From a checkpoint of a small sound classifier: arch tc_resnet.
Rows from block 11, named by matrix and row number. Rows with one number belong to one channel. Each number is 200 + 40 x the weight over its row's rms, rounded and kept within 0 to 999. All counts start at 0. After the name is the row's rms in percent of the matrix's.
# convs0: first width-11 conv (model.blocks.11.convs.0.weight, 192x192x11), inputs 40-44, a 11 kernel for each
# convs1: second width-11 conv (model.blocks.11.convs.1.weight, 192x192x11, transposed), outputs 40-44, a 11 kernel for each
convs0.38,124,214,212,215,222,228,234,235,231,223,220,217,49,114,173,213,237,243,245,244,247,254,266,267,269,273,277,270,257,249,248,236,213,204,240,257,259,243,228,218,223,240,241,230,214,246,258,276,290,308,321,325,329,333,331,307
convs0.39,111,199,189,189,187,198,203,202,193,182,176,171,61,130,190,243,275,287,279,269,267,274,274,257,250,256,269,281,280,253,219,196,181,182,194,181,183,180,167,149,146,175,199,200,193,197,201,211,233,265,294,300,297,287,284,272
convs0.40,115,222,219,217,220,228,236,237,235,235,234,235,86,143,194,228,237,233,228,224,227,236,247,263,264,271,276,273,249,228,228,223,210,202,272,285,278,257,234,219,221,238,242,224,195,273,282,298,309,314,318,315,313,308,304,285
convs0.41,085,180,175,174,185,202,213,220,219,224,224,223,228,236,235,221,221,224,221,224,234,235,230,241,228,209,221,253,277,275,248,245,246,244,198,193,178,175,174,189,207,209,192,154,137,187,170,161,159,167,163,147,146,153,170,199
convs0.42,088,147,155,170,192,207,216,218,215,214,213,212,62,101,132,164,188,202,227,250,261,267,264,199,207,210,227,251,259,251,233,215,195,166,320,313,305,290,259,229,204,190,187,177,164,191,172,165,167,162,149,155,171,183,186,195
convs0.43,083,179,193,202,203,204,211,216,219,224,229,228,207,239,250,244,232,218,198,180,171,162,158,190,221,231,219,199,187,167,167,163,153,154,214,231,242,249,245,229,223,215,218,223,229,236,231,229,205,175,162,159,167,178,188,195
convs0.44,103,102,110,130,151,164,168,183,206,224,230,231,222,223,215,196,172,161,155,143,144,160,172,212,223,236,241,238,228,224,203,185,155,139,178,166,169,172,186,196,205,217,234,243,253,221,233,232,227,215,203,195,194,202,217,226
convs0.45,109,205,205,207,217,223,225,228,223,219,211,203,490,406,335,280,244,221,196,178,165,160,150,159,190,204,207,210,207,202,207,212,209,199,221,228,224,218,218,211,217,223,229,231,234,180,184,195,201,203,198,196,200,198,198,190
convs0.46,101,176,188,196,203,213,215,216,215,212,208,208,38,127,190,234,252,249,237,231,231,239,252,214,214,223,237,251,252,249,231,203,189,185,184,184,206,223,228,224,216,210,203,194,177,170,211,243,262,270,267,268,265,260,264,271
convs0.47,116,225,221,224,229,239,249,253,252,248,245,248,110,157,197,228,242,251,252,247,249,251,258,259,264,272,274,263,243,232,235,231,210,203,247,259,255,238,220,211,208,221,228,212,187,256,264,278,292,304,315,313,311,307,305,292
convs0.48,110,229,227,230,231,237,243,243,239,238,236,237,77,137,191,230,250,254,249,244,240,244,252,259,266,280,287,281,262,241,232,219,203,199,243,257,258,245,224,215,222,234,230,209,188,262,263,266,279,296,318,324,328,328,324,306
convs0.49,085,236,254,266,264,255,242,215,194,190,206,222,161,184,212,236,254,272,273,268,225,189,175,283,276,276,257,228,208,209,214,213,197,164,238,228,223,210,211,202,205,227,240,232,205,220,220,220,240,270,295,297,274,227,187,166
convs0.50,094,210,204,203,198,202,209,215,219,219,224,226,145,192,233,259,264,259,248,236,228,226,221,268,268,263,262,258,244,231,234,226,208,200,199,208,214,207,206,209,212,220,212,190,180,277,269,276,277,293,313,324,325,324,319,304
convs0.51,115,204,215,219,221,221,223,220,219,217,215,218,87,116,142,160,167,167,172,173,170,171,177,261,265,270,273,255,236,224,221,224,225,214,257,257,260,259,257,252,240,229,226,225,211,118,117,124,142,153,161,164,167,172,171,169
convs0.52,111,240,230,221,210,200,194,194,190,188,184,181,184,210,229,244,256,257,258,260,263,257,249,206,222,225,213,202,194,190,187,185,186,195,260,270,279,270,261,258,251,246,239,246,255,233,220,214,209,198,196,198,207,217,225,229
convs0.53,099,235,247,256,261,257,239,205,179,163,171,178,161,181,205,222,245,270,274,265,243,207,181,204,187,184,181,174,185,209,216,211,185,138,253,221,192,178,194,203,200,207,217,225,214,194,205,221,233,252,269,265,252,212,171,156
convs0.54,106,165,158,163,180,203,220,227,224,216,208,203,94,139,185,218,235,234,228,225,225,240,259,209,227,244,253,258,253,242,224,201,170,155,166,179,181,181,182,178,171,180,184,175,158,168,204,237,260,276,296,300,297,284,276,260
convs0.55,094,175,178,183,191,203,206,213,218,226,231,234,205,222,226,223,216,214,209,214,211,211,212,200,178,153,133,152,187,219,247,261,265,260,139,146,159,168,181,197,226,230,218,204,183,202,204,204,198,196,185,186,190,203,213,228
convs0.56,094,241,232,230,228,234,237,239,247,254,258,263,127,147,163,172,174,176,174,170,171,171,169,275,256,237,232,232,231,228,241,241,225,194,267,285,284,280,272,267,266,264,261,244,230,160,152,152,156,170,183,190,203,208,215,216
convs0.57,089,178,200,219,209,178,169,161,180,189,200,207,189,206,211,221,225,235,226,202,181,182,198,160,187,204,209,214,206,202,199,196,166,142,129,130,171,186,203,211,206,196,198,200,214,238,241,237,225,207,219,309,296,253,259,276
convs0.58,089,190,199,198,200,203,205,201,201,204,206,213,204,219,237,239,236,228,212,193,178,164,162,180,188,186,171,161,154,148,155,155,147,146,225,230,232,239,247,251,245,238,238,241,236,219,213,209,201,200,202,199,205,212,217,226
convs0.59,095,199,192,194,198,204,203,206,208,206,205,204,172,179,188,192,197,209,216,216,216,208,201,262,265,261,259,253,247,230,225,228,233,240,208,219,216,208,207,214,215,210,209,212,208,212,177,162,153,153,155,156,163,176,194,197
convs0.60,108,221,238,235,222,221,226,227,226,228,226,223,161,150,156,175,204,213,226,234,237,242,245,145,148,155,160,157,165,173,170,172,175,181,253,235,227,228,214,213,205,203,204,207,203,226,233,233,223,201,180,178,176,179,173,165
convs0.61,096,138,145,154,175,186,196,198,210,218,221,223,231,242,248,266,285,279,260,203,163,146,140,191,193,182,176,172,176,177,165,159,149,138,192,178,202,225,229,228,227,237,238,230,218,242,242,234,219,195,163,176,185,191,195,202
convs0.62,093,135,125,125,143,171,187,197,208,213,215,206,257,254,243,249,244,265,278,265,254,241,233,179,165,169,170,168,179,172,172,166,170,181,136,140,154,179,220,259,277,266,261,274,288,216,202,178,131,120,147,145,146,164,184,198
convs0.63,083,183,178,182,167,138,133,144,155,164,172,184,180,181,189,203,227,238,235,229,224,221,222,257,260,256,239,229,216,227,230,224,221,213,296,266,252,251,260,245,226,215,192,173,165,193,190,185,172,154,116,106,118,130,158,182
convs0.64,093,178,185,202,211,211,213,219,223,227,225,214,178,196,204,204,186,177,170,168,176,183,200,205,187,175,182,203,217,212,182,154,160,182,117,124,148,207,260,294,313,316,313,315,316,218,221,219,212,207,197,191,197,201,199,203
convs0.65,106,206,203,206,208,213,215,216,215,206,192,173,491,407,340,290,259,243,219,200,189,179,166,175,177,195,208,206,193,182,185,189,195,205,227,238,242,243,235,214,201,204,207,211,212,135,152,166,191,214,234,235,239,251,257,258
convs0.66,097,165,166,167,173,183,190,197,197,187,183,177,450,381,336,299,276,264,237,217,192,169,141,146,175,197,207,198,203,195,186,184,182,181,210,222,218,201,189,194,198,202,208,217,220,128,151,176,197,220,248,255,265,272,269,263
convs0.67,090,198,179,164,153,161,167,180,181,184,181,184,72,144,223,292,325,324,295,267,245,245,264,244,251,258,263,262,253,250,242,234,199,175,220,220,221,226,239,248,255,263,251,211,177,215,238,258,261,259,263,248,242,233,231,235
convs0.68,131,149,154,163,176,194,210,220,227,233,243,251,0,62,124,174,200,213,220,229,239,251,269,233,236,245,246,246,243,238,235,231,224,224,231,233,233,226,212,195,184,184,181,170,158,234,269,305,321,310,285,270,263,263,267,263
convs0.69,100,169,189,208,223,231,228,225,226,224,222,214,85,120,156,182,203,222,232,234,232,225,214,259,280,285,281,272,251,215,204,199,218,222,269,268,258,235,213,196,188,185,186,177,178,95,114,143,181,220,262,276,276,268,261,252
convs0.70,112,223,221,219,221,224,229,231,227,221,220,221,55,128,190,234,249,251,244,240,238,246,256,265,265,267,271,265,256,251,251,236,202,186,226,240,248,240,229,220,221,238,232,209,184,262,265,281,298,301,317,320,321,322,319,302
convs0.71,094,170,191,205,219,212,211,215,219,221,225,226,203,205,214,221,204,204,215,217,196,172,148,135,154,157,150,142,159,182,196,216,237,253,163,159,170,173,175,175,169,164,155,157,171,216,207,196,184,178,170,172,168,157,147,148
convs0.72,112,176,181,184,190,195,199,199,203,207,208,210,23,81,136,178,199,207,211,218,227,245,270,226,231,247,265,275,276,267,258,242,225,211,196,172,156,149,155,168,174,179,180,175,161,255,260,273,276,266,252,250,250,255,257,261
convs0.73,096,76,110,132,156,179,200,208,216,214,206,195,123,139,157,169,180,189,190,187,182,178,174,214,208,214,226,232,220,204,198,194,181,176,253,241,232,222,197,181,176,176,177,172,164,183,189,198,216,240,256,252,252,248,244,241
convs0.74,128,226,220,220,222,229,235,235,232,227,223,223,82,145,199,236,251,251,257,256,258,263,270,263,263,273,274,268,251,230,218,201,183,182,239,247,244,229,214,203,206,224,229,220,199,273,281,297,313,318,321,324,324,321,322,303
convs0.75,095,172,185,192,202,212,222,226,227,225,224,221,198,203,200,203,196,180,168,158,149,142,140,236,242,239,228,217,214,203,185,182,184,200,166,169,169,173,193,222,236,244,254,271,293,239,246,241,232,216,208,223,230,228,222,213
convs0.76,089,205,217,223,233,239,245,238,221,205,194,197,66,139,187,220,239,247,236,215,206,208,227,267,257,255,253,242,222,209,215,219,212,195,214,199,194,182,182,181,182,198,212,211,190,236,246,254,278,295,313,314,326,337,324,283
convs0.77,089,87,102,116,122,118,126,149,178,197,213,219,141,145,146,139,127,137,157,192,219,221,212,158,196,223,236,231,228,224,220,208,186,177,175,203,216,227,236,244,248,247,244,245,248,226,239,244,255,254,247,222,164,138,138,146
convs0.78,085,217,206,192,187,182,186,201,208,209,204,196,160,198,222,226,226,234,239,251,257,251,241,202,177,162,131,125,136,153,184,217,241,256,230,251,255,250,254,250,242,227,223,225,221,248,230,213,204,210,237,231,225,220,206,199
convs0.79,137,223,216,214,218,222,230,230,228,224,221,225,90,148,201,246,262,260,258,250,248,252,262,259,259,261,259,253,241,229,224,209,185,177,238,241,240,228,215,208,211,230,238,230,209,272,292,319,336,338,327,322,318,316,312,298
convs0.80,090,115,119,149,185,203,217,235,247,247,244,241,185,165,132,109,115,123,149,193,223,249,266,284,266,267,275,273,264,259,268,253,233,195,168,151,147,165,186,195,195,206,211,213,217,219,216,192,175,163,162,168,191,201,205,210
convs0.81,085,137,152,166,171,171,179,182,190,200,212,215,133,157,171,180,179,186,204,213,229,250,259,127,141,183,195,190,188,190,175,163,155,150,222,223,227,235,221,197,170,154,140,130,131,240,242,223,206,195,198,221,213,200,198,189
convs0.82,093,208,233,242,248,244,234,225,223,217,219,215,132,111,99,112,146,182,226,250,263,267,264,202,202,193,169,161,179,229,259,263,274,282,207,226,224,207,206,207,217,226,237,240,238,195,172,136,112,121,158,184,187,199,219,240
convs0.83,122,221,213,209,211,218,229,233,231,227,228,227,93,158,213,254,267,263,251,242,240,245,255,250,251,256,260,256,241,226,225,220,203,192,240,251,249,231,210,198,201,219,226,210,190,261,278,303,328,339,338,330,324,319,316,299
convs0.84,072,195,199,211,204,188,183,190,206,214,213,211,217,254,279,304,300,281,257,221,192,186,192,219,184,122,127,156,173,201,260,300,306,297,264,250,240,242,246,241,211,195,191,170,166,263,251,231,186,169,206,243,182,146,159,178
convs0.85,095,155,164,197,205,216,218,219,224,231,234,232,154,167,185,200,215,232,239,259,281,297,305,251,231,230,224,230,239,242,234,225,220,227,226,220,225,216,201,202,203,197,181,165,153,204,213,214,214,220,235,233,222,213,188,169
convs0.86,098,136,145,177,208,219,219,223,223,219,222,220,220,207,184,169,169,163,158,171,176,174,171,169,176,188,207,222,255,282,292,283,256,227,138,137,131,129,131,136,153,171,169,173,159,216,195,177,165,167,166,170,172,178,188,201
convs0.87,088,198,211,215,216,210,202,199,198,199,202,207,180,204,226,233,230,241,267,295,316,330,340,123,133,141,138,171,206,227,242,245,259,278,196,193,203,209,214,221,215,202,187,185,193,220,234,248,248,238,210,192,187,195,204,214
convs0.88,102,225,217,204,196,194,193,197,198,199,195,190,134,162,190,209,213,207,205,198,184,171,160,126,163,194,208,220,222,205,181,170,170,183,132,154,185,220,240,253,259,253,249,262,282,170,189,208,206,206,194,200,205,207,200,199
convs0.89,101,234,224,211,206,206,210,218,217,219,217,209,168,212,249,262,258,245,225,211,196,190,192,150,159,175,195,218,223,225,228,228,221,205,215,208,199,204,219,231,242,247,239,239,242,182,184,201,202,196,190,199,214,222,228,231
convs0.90,097,253,240,226,218,214,213,202,196,196,201,202,123,166,207,242,259,255,244,231,231,240,252,191,185,203,231,255,271,266,267,272,258,244,243,237,240,246,233,229,231,222,200,166,132,221,244,249,248,234,218,205,198,202,208,210
convs0.91,097,224,214,209,209,216,219,226,225,213,207,210,105,140,183,224,241,249,244,235,227,230,233,245,241,233,232,218,218,244,257,276,277,276,208,218,206,182,172,169,191,220,245,256,240,221,228,246,277,287,293,297,290,286,272,256
convs0.92,106,344,323,306,291,282,271,270,270,277,288,306,215,217,214,205,202,203,203,200,193,186,175,191,186,187,189,191,197,199,207,209,211,208,240,221,206,199,190,183,181,187,190,184,180,135,139,150,177,199,221,233,234,233,235,236
convs0.93,075,149,147,157,170,155,151,173,201,211,221,227,235,250,261,283,316,323,313,287,256,237,216,162,125,95,111,125,120,115,147,198,235,253,264,253,237,240,253,249,227,212,206,189,170,220,230,225,199,172,163,160,170,173,181,207
convs0.94,091,48,91,133,178,219,243,252,239,216,185,159,360,316,279,260,246,237,216,204,190,169,148,154,182,216,235,253,245,236,220,212,206,188,244,249,250,239,210,186,174,178,189,195,201,133,157,185,219,250,278,282,283,286,286,282
convs0.95,094,222,220,219,222,225,232,235,237,238,238,239,223,232,230,225,229,243,256,267,275,271,265,247,242,226,215,198,204,216,226,245,263,280,194,193,184,171,159,163,181,192,210,230,246,206,229,251,254,241,230,219,213,206,193,183
convs0.96,092,134,148,179,194,203,209,212,209,208,207,210,198,195,203,180,149,150,164,184,190,190,188,243,243,254,255,240,217,222,253,280,291,301,180,186,185,183,174,164,173,202,212,209,188,191,161,152,209,230,220,213,211,205,197,194
convs0.97,078,166,178,195,203,205,201,197,192,186,189,201,158,208,244,257,257,243,234,214,212,231,269,197,191,197,238,237,235,231,206,184,164,158,264,261,260,267,278,277,268,244,206,182,162,213,216,228,223,193,167,187,201,166,132,152
convs1.38,036,197,199,198,198,203,206,206,211,217,221,225,105,111,133,158,192,228,226,229,223,220,232,172,164,143,147,162,153,155,169,182,193,199,179,184,179,176,176,194,194,190,188,174,161,191,184,164,159,166,193,185,188,199,223,241
convs1.39,081,182,186,191,201,198,194,177,171,176,175,179,137,123,133,152,178,189,168,170,201,224,228,172,184,180,164,173,183,188,184,183,179,181,149,158,167,170,187,257,267,264,263,267,275,187,204,214,225,221,236,222,208,192,183,179
convs1.40,045,221,216,214,213,211,210,207,201,208,210,226,216,224,225,224,226,232,250,261,265,265,263,188,193,198,196,193,181,162,148,157,171,180,221,223,226,217,211,209,206,211,207,209,203,211,226,237,247,249,243,240,248,265,283,304
convs1.41,091,260,245,230,223,214,211,220,232,253,279,312,253,241,233,229,225,211,208,211,217,222,232,157,140,130,131,139,151,168,181,189,191,193,212,223,222,225,218,220,220,221,225,238,255,213,204,207,218,228,223,226,234,255,286,322
convs1.42,085,243,239,230,210,189,172,166,173,190,212,242,221,215,207,204,202,210,220,232,243,252,262,190,194,206,218,227,227,217,205,189,176,156,119,122,124,139,155,176,191,195,184,183,181,243,239,229,213,188,166,153,147,149,153,161
convs1.43,124,169,173,173,168,165,163,160,158,163,170,181,51,110,149,174,181,178,159,134,107,88,91,216,219,212,199,181,155,122,92,67,49,43,227,200,174,156,148,141,132,122,115,111,117,127,172,199,208,209,211,214,219,224,234,245
convs1.44,124,196,181,176,179,180,180,192,211,238,274,307,195,193,197,202,205,204,207,208,212,217,216,167,168,168,169,178,178,173,165,156,162,192,204,188,178,173,168,162,165,168,187,220,244,198,185,179,183,183,187,197,216,237,259,269
convs1.45,117,217,209,203,198,193,189,189,201,210,219,225,403,341,289,252,223,202,192,181,171,158,150,202,205,208,212,211,214,213,214,215,221,227,211,210,208,213,217,224,226,230,229,228,231,153,176,195,213,225,234,241,244,248,251,253
convs1.46,097,213,213,214,210,206,199,190,183,176,173,170,61,99,137,159,177,188,194,196,192,177,156,140,144,162,186,195,201,210,211,204,195,193,316,292,277,257,231,195,165,139,124,112,97,24,70,128,174,197,203,200,190,184,181,182
convs1.47,050,184,189,200,202,213,219,220,224,222,217,212,257,250,246,236,234,230,237,241,250,246,237,216,216,203,195,186,182,178,160,149,147,161,247,232,223,211,206,207,208,200,193,193,193,259,259,266,280,290,303,314,330,337,339,331
convs1.48,040,210,215,211,216,217,220,210,210,214,207,212,108,113,129,138,150,151,150,161,174,183,188,110,119,143,169,202,233,228,198,193,191,190,218,226,211,197,179,182,196,187,180,184,188,163,174,186,206,232,251,235,221,218,206,186
convs1.49,112,172,173,168,174,183,194,205,214,223,233,243,159,189,205,208,204,196,177,168,168,166,164,157,124,101,89,105,145,177,187,188,196,204,137,148,177,195,206,218,206,207,212,222,234,198,207,219,231,246,255,255,242,220,199,183
convs1.50,064,175,173,182,185,188,197,196,198,200,209,217,190,189,191,183,181,169,182,207,235,255,266,197,210,215,214,212,212,201,195,180,172,154,276,274,268,256,255,251,253,244,238,229,227,172,176,188,202,220,226,235,247,241,241,249
convs1.51,132,217,217,218,221,222,222,220,218,217,213,209,132,154,175,193,207,216,225,234,245,254,264,252,243,232,221,213,208,203,201,198,198,197,203,207,209,209,209,212,217,220,218,216,209,262,249,236,223,214,208,201,199,194,187,180
convs1.52,110,235,236,231,229,222,216,214,209,208,210,214,231,229,229,229,229,232,230,229,227,227,226,216,197,184,166,155,152,154,167,175,180,174,82,100,122,139,156,172,188,196,203,207,212,293,290,281,266,252,239,222,205,189,177,167
convs1.53,147,177,173,174,181,192,203,210,212,217,220,222,159,173,183,186,188,186,179,179,178,175,172,145,113,89,64,62,92,131,159,173,188,200,139,146,157,169,177,189,187,196,212,225,234,197,203,210,222,230,236,237,231,218,206,198
convs1.54,083,145,137,145,163,175,173,156,138,128,135,137,162,144,138,139,159,183,199,209,213,211,201,190,193,174,150,154,182,202,212,222,229,241,216,220,219,213,201,200,194,219,262,287,292,185,173,179,196,210,217,191,147,110,88,74
convs1.55,090,274,256,238,226,220,218,222,224,222,220,228,263,264,262,251,246,240,236,236,242,244,249,168,160,164,175,188,206,227,241,253,256,248,166,185,202,213,227,241,237,231,226,223,237,235,235,236,238,238,243,246,239,234,235,245
convs1.56,111,210,208,208,207,208,208,205,204,203,201,204,166,174,186,198,210,219,231,240,246,255,261,260,257,250,240,228,216,213,211,208,196,186,164,164,166,169,172,175,181,192,195,192,186,236,237,242,245,243,239,245,250,254,257,260
convs1.57,097,227,194,177,173,171,166,166,178,201,235,251,147,156,169,172,155,130,105,92,116,177,216,168,164,156,160,160,148,135,119,108,117,178,215,181,163,161,172,182,190,198,225,263,267,247,216,196,190,193,188,197,213,239,268,274
convs1.58,136,182,187,187,183,180,182,180,180,182,188,196,49,104,137,163,176,180,173,162,147,140,147,209,207,197,181,162,135,104,80,59,49,49,213,179,148,125,113,110,112,111,115,120,130,140,182,208,225,234,241,248,254,261,270,279
convs1.59,140,207,208,208,210,209,210,210,209,208,206,204,190,193,199,203,207,209,213,215,216,216,213,219,216,215,212,208,206,204,206,204,202,197,225,222,222,223,223,224,225,223,224,222,221,248,250,247,249,248,249,251,253,250,248,243
convs1.60,127,221,224,222,220,213,206,205,208,217,230,247,294,279,267,254,242,229,216,203,195,194,201,158,156,156,157,157,159,165,174,182,194,209,19,61,104,142,173,193,206,216,227,233,234,309,294,282,269,254,241,237,236,239,246,252
convs1.61,109,201,193,187,183,180,180,188,210,240,275,305,219,214,207,206,207,212,216,224,236,246,252,163,164,163,157,157,150,139,122,108,106,112,172,168,168,170,168,169,173,181,199,225,249,214,214,210,209,206,208,217,232,253,275,292
convs1.62,110,210,207,204,195,190,186,201,217,240,264,288,242,239,240,234,226,215,204,204,213,230,250,144,156,164,169,177,178,174,171,175,178,183,182,176,170,165,166,176,188,201,224,262,287,199,197,201,207,215,226,237,253,269,287,306
convs1.63,112,267,247,229,209,195,192,202,222,247,272,302,232,235,232,221,207,194,192,199,210,219,230,163,155,146,149,162,177,186,190,193,206,228,108,143,166,180,186,185,178,174,177,188,194,280,264,248,232,217,211,222,242,263,291,316
convs1.64,101,225,223,219,214,197,183,178,183,188,184,172,200,201,205,212,218,223,217,212,208,205,212,176,193,200,204,207,219,232,245,238,220,214,243,256,262,252,230,200,182,176,183,181,169,215,191,182,172,156,142,144,156,166,162,157
convs1.65,111,203,202,202,201,204,210,212,220,224,230,227,363,307,265,237,216,203,191,183,174,165,159,215,223,232,239,243,244,237,232,228,223,220,216,215,210,207,203,201,201,205,205,209,214,155,183,203,223,239,253,264,273,281,283,278
convs1.66,100,207,207,209,215,219,223,228,240,249,257,261,408,338,287,249,225,208,198,188,179,168,160,185,196,212,227,233,234,220,211,202,195,196,214,213,215,219,222,223,227,231,233,239,240,102,133,159,185,214,237,252,263,276,285,291
convs1.67,095,111,142,164,175,178,184,194,196,191,177,162,0,57,105,143,162,173,176,173,166,160,145,181,202,236,254,247,235,224,210,189,170,142,320,302,282,267,242,213,191,173,157,137,127,0,58,140,190,207,199,182,169,164,162,172
convs1.68,125,196,184,171,158,146,132,124,122,125,130,142,105,119,138,151,162,166,171,176,181,184,188,221,214,203,191,181,175,172,175,167,160,152,277,260,249,242,235,221,206,190,179,172,157,123,139,152,157,156,149,148,151,152,151,155
convs1.69,098,107,125,146,173,190,208,214,216,216,206,197,142,138,142,153,165,179,187,199,216,234,243,236,237,219,208,196,186,199,213,225,231,234,135,155,177,197,209,216,227,239,246,244,229,170,166,165,179,190,209,210,204,198,193,188
convs1.70,047,195,184,182,191,206,218,231,225,214,199,191,60,86,115,140,150,156,157,167,179,186,183,177,175,185,205,212,230,222,210,207,210,187,241,233,242,240,254,256,262,245,213,182,170,167,178,189,212,239,264,278,280,277,258,235
convs1.71,126,233,220,207,197,188,188,192,206,220,232,246,262,253,243,232,217,205,198,196,202,204,203,184,177,178,183,187,193,197,205,213,218,217,62,95,127,152,177,195,217,236,244,251,261,279,259,236,212,195,186,190,202,216,228,240
convs1.72,102,241,242,237,226,217,204,195,187,176,167,159,113,132,148,162,168,168,167,167,166,164,164,187,188,197,208,216,215,216,214,213,214,221,196,219,236,252,258,258,255,251,249,246,233,346,340,317,283,248,217,191,168,148,127,110
convs1.73,111,203,206,205,211,212,210,203,189,174,153,133,199,208,215,218,222,225,225,226,226,222,217,172,170,171,173,177,177,172,164,158,157,152,191,188,190,190,193,206,209,214,217,221,222,188,192,195,200,208,214,215,209,199,186,174
convs1.74,033,124,124,130,140,142,150,140,139,153,163,184,176,196,188,176,178,183,187,205,219,237,251,132,112,98,98,116,141,153,167,163,166,168,128,135,149,163,176,199,215,248,251,262,249,186,205,211,207,212,199,175,154,135,112,101
convs1.75,088,202,192,184,183,179,180,181,183,193,206,227,213,209,204,201,198,199,201,201,207,217,234,184,178,169,163,175,183,186,179,170,155,136,207,206,199,192,192,186,181,177,177,184,196,190,191,189,194,191,183,174,159,151,151,156
convs1.76,074,150,151,163,179,191,206,227,233,245,255,259,135,147,162,195,218,215,201,197,214,238,242,149,140,152,184,224,244,248,254,240,210,205,120,131,150,178,203,217,190,202,214,227,238,206,208,227,251,260,258,265,263,256,247,242
convs1.77,104,243,223,211,205,201,198,211,228,253,285,320,167,171,181,189,201,202,192,180,174,186,208,139,149,159,165,173,173,166,153,149,160,185,194,171,162,166,176,183,185,193,203,212,221,244,225,214,211,202,193,200,206,218,233,255
convs1.78,096,243,235,230,230,232,225,217,218,230,251,274,244,241,234,233,237,238,238,229,221,219,212,245,248,237,217,194,173,155,151,150,150,144,60,75,95,111,129,146,155,154,152,162,189,273,259,255,253,250,241,242,249,266,286,302
convs1.79,034,161,172,186,178,173,162,162,162,160,167,167,91,109,109,112,130,161,175,182,169,161,138,250,264,252,228,183,142,117,103,101,111,97,178,163,167,180,185,179,178,182,187,198,192,111,148,188,194,191,178,175,176,168,163,163
convs1.80,105,269,238,213,198,185,183,187,202,226,257,294,211,220,227,225,222,213,198,185,180,190,213,175,180,194,207,215,219,210,198,186,172,158,217,212,200,185,174,163,159,164,177,205,247,257,242,228,219,211,203,211,227,247,272,304
convs1.81,083,248,224,206,194,192,192,201,210,225,245,273,155,157,155,148,133,119,110,117,135,156,174,137,139,136,137,139,142,145,142,149,154,168,143,145,156,169,178,179,175,173,168,153,141,241,221,211,206,201,189,193,198,210,221,243
convs1.82,105,261,261,256,243,231,226,223,222,222,230,253,233,234,233,233,231,223,214,205,198,192,197,94,116,142,170,198,221,227,218,213,207,196,190,195,196,196,202,215,218,202,189,197,226,278,267,255,242,230,224,224,230,239,253,277
convs1.83,036,175,171,179,181,192,201,205,209,208,216,219,141,161,185,206,199,184,173,172,170,173,173,214,213,206,204,189,186,188,184,192,194,182,219,217,221,224,214,210,212,211,219,213,209,203,218,235,254,272,274,253,222,191,168,171
convs1.84,093,205,184,171,171,181,185,200,224,254,286,317,209,204,183,154,127,111,102,108,136,167,182,260,248,241,229,223,214,191,170,157,164,207,169,195,217,230,230,214,202,197,188,187,198,193,191,187,190,190,200,219,243,274,305,322
convs1.85,108,243,237,233,225,220,210,210,213,219,230,242,257,260,258,249,236,215,195,184,187,196,205,155,152,147,151,153,151,157,159,160,165,168,76,111,140,156,168,166,166,166,168,171,165,267,248,239,234,230,224,227,235,242,250,254
convs1.86,100,272,249,228,213,202,197,197,206,221,241,273,211,213,211,204,196,177,162,153,151,159,176,234,228,220,218,223,227,222,212,189,154,135,222,208,199,194,192,190,188,183,183,184,206,257,250,244,237,231,227,232,243,263,294,328
convs1.87,085,209,202,198,195,194,189,193,202,218,239,262,189,191,191,189,191,201,211,217,218,221,232,117,125,133,143,154,158,168,173,183,190,198,218,220,227,242,256,257,252,240,236,237,252,260,249,240,231,226,218,220,225,236,251,268
convs1.88,097,215,211,206,201,197,192,190,183,180,175,178,237,227,220,212,202,202,199,198,199,203,206,162,163,169,187,202,212,217,222,221,219,209,145,159,164,172,177,186,205,225,242,252,258,253,247,250,251,250,240,232,219,202,184,173
convs1.89,100,247,245,231,207,185,172,170,166,160,149,135,214,211,210,206,200,196,196,191,187,182,182,123,141,155,157,146,134,135,152,185,222,249,233,235,227,203,174,145,131,133,137,144,140,291,272,253,237,222,203,195,184,166,152,145
convs1.90,098,176,187,193,194,193,193,195,197,200,209,223,196,204,210,214,217,215,208,205,203,200,202,123,129,148,177,194,201,208,213,213,219,231,213,229,234,237,237,238,239,242,236,226,209,227,214,206,200,201,204,212,212,205,194,184
convs1.91,098,225,220,220,218,217,224,223,216,220,225,230,258,238,224,217,220,224,225,229,228,228,221,216,197,186,187,205,218,215,216,212,216,229,244,258,268,263,251,248,243,238,228,218,211,201,199,194,190,196,200,207,210,212,218,214
convs1.92,128,238,240,243,245,242,236,227,215,205,195,186,268,258,249,240,232,221,214,210,207,206,205,220,219,220,227,232,235,235,231,226,226,229,212,214,213,218,221,225,222,216,213,209,209,180,190,197,207,211,206,196,176,155,133,112
convs1.93,097,230,216,204,203,197,194,203,222,248,268,285,195,200,204,204,203,205,213,219,221,211,190,255,253,243,226,196,152,130,125,140,169,203,137,158,169,174,179,177,172,166,171,188,210,232,232,235,240,242,244,256,270,287,306,324
convs1.94,101,151,153,159,169,182,190,198,207,219,227,231,325,276,240,214,204,202,194,192,184,179,178,199,199,201,220,234,238,226,209,194,186,185,214,220,220,225,223,231,227,233,237,236,234,113,133,157,182,208,234,253,265,271,278,278
convs1.95,089,262,253,240,227,213,201,190,185,181,182,185,216,209,205,207,204,204,208,212,211,203,193,203,210,213,217,220,233,246,248,243,234,223,159,199,226,238,244,242,230,214,194,178,176,301,291,281,264,244,234,228,218,205,188,176
convs1.96,101,251,245,231,215,199,184,182,185,194,208,231,250,247,238,227,206,190,178,178,180,186,189,140,159,167,172,183,192,198,202,201,187,182,72,108,139,174,200,212,200,189,181,195,226,299,284,260,234,211,200,196,203,212,230,255
convs1.97,116,228,214,209,203,203,201,217,242,270,291,293,224,205,190,181,180,187,191,196,209,219,224,208,203,196,194,195,196,188,183,187,214,231,124,148,166,177,182,180,179,179,181,193,204,233,214,207,204,205,214,236,260,285,299,296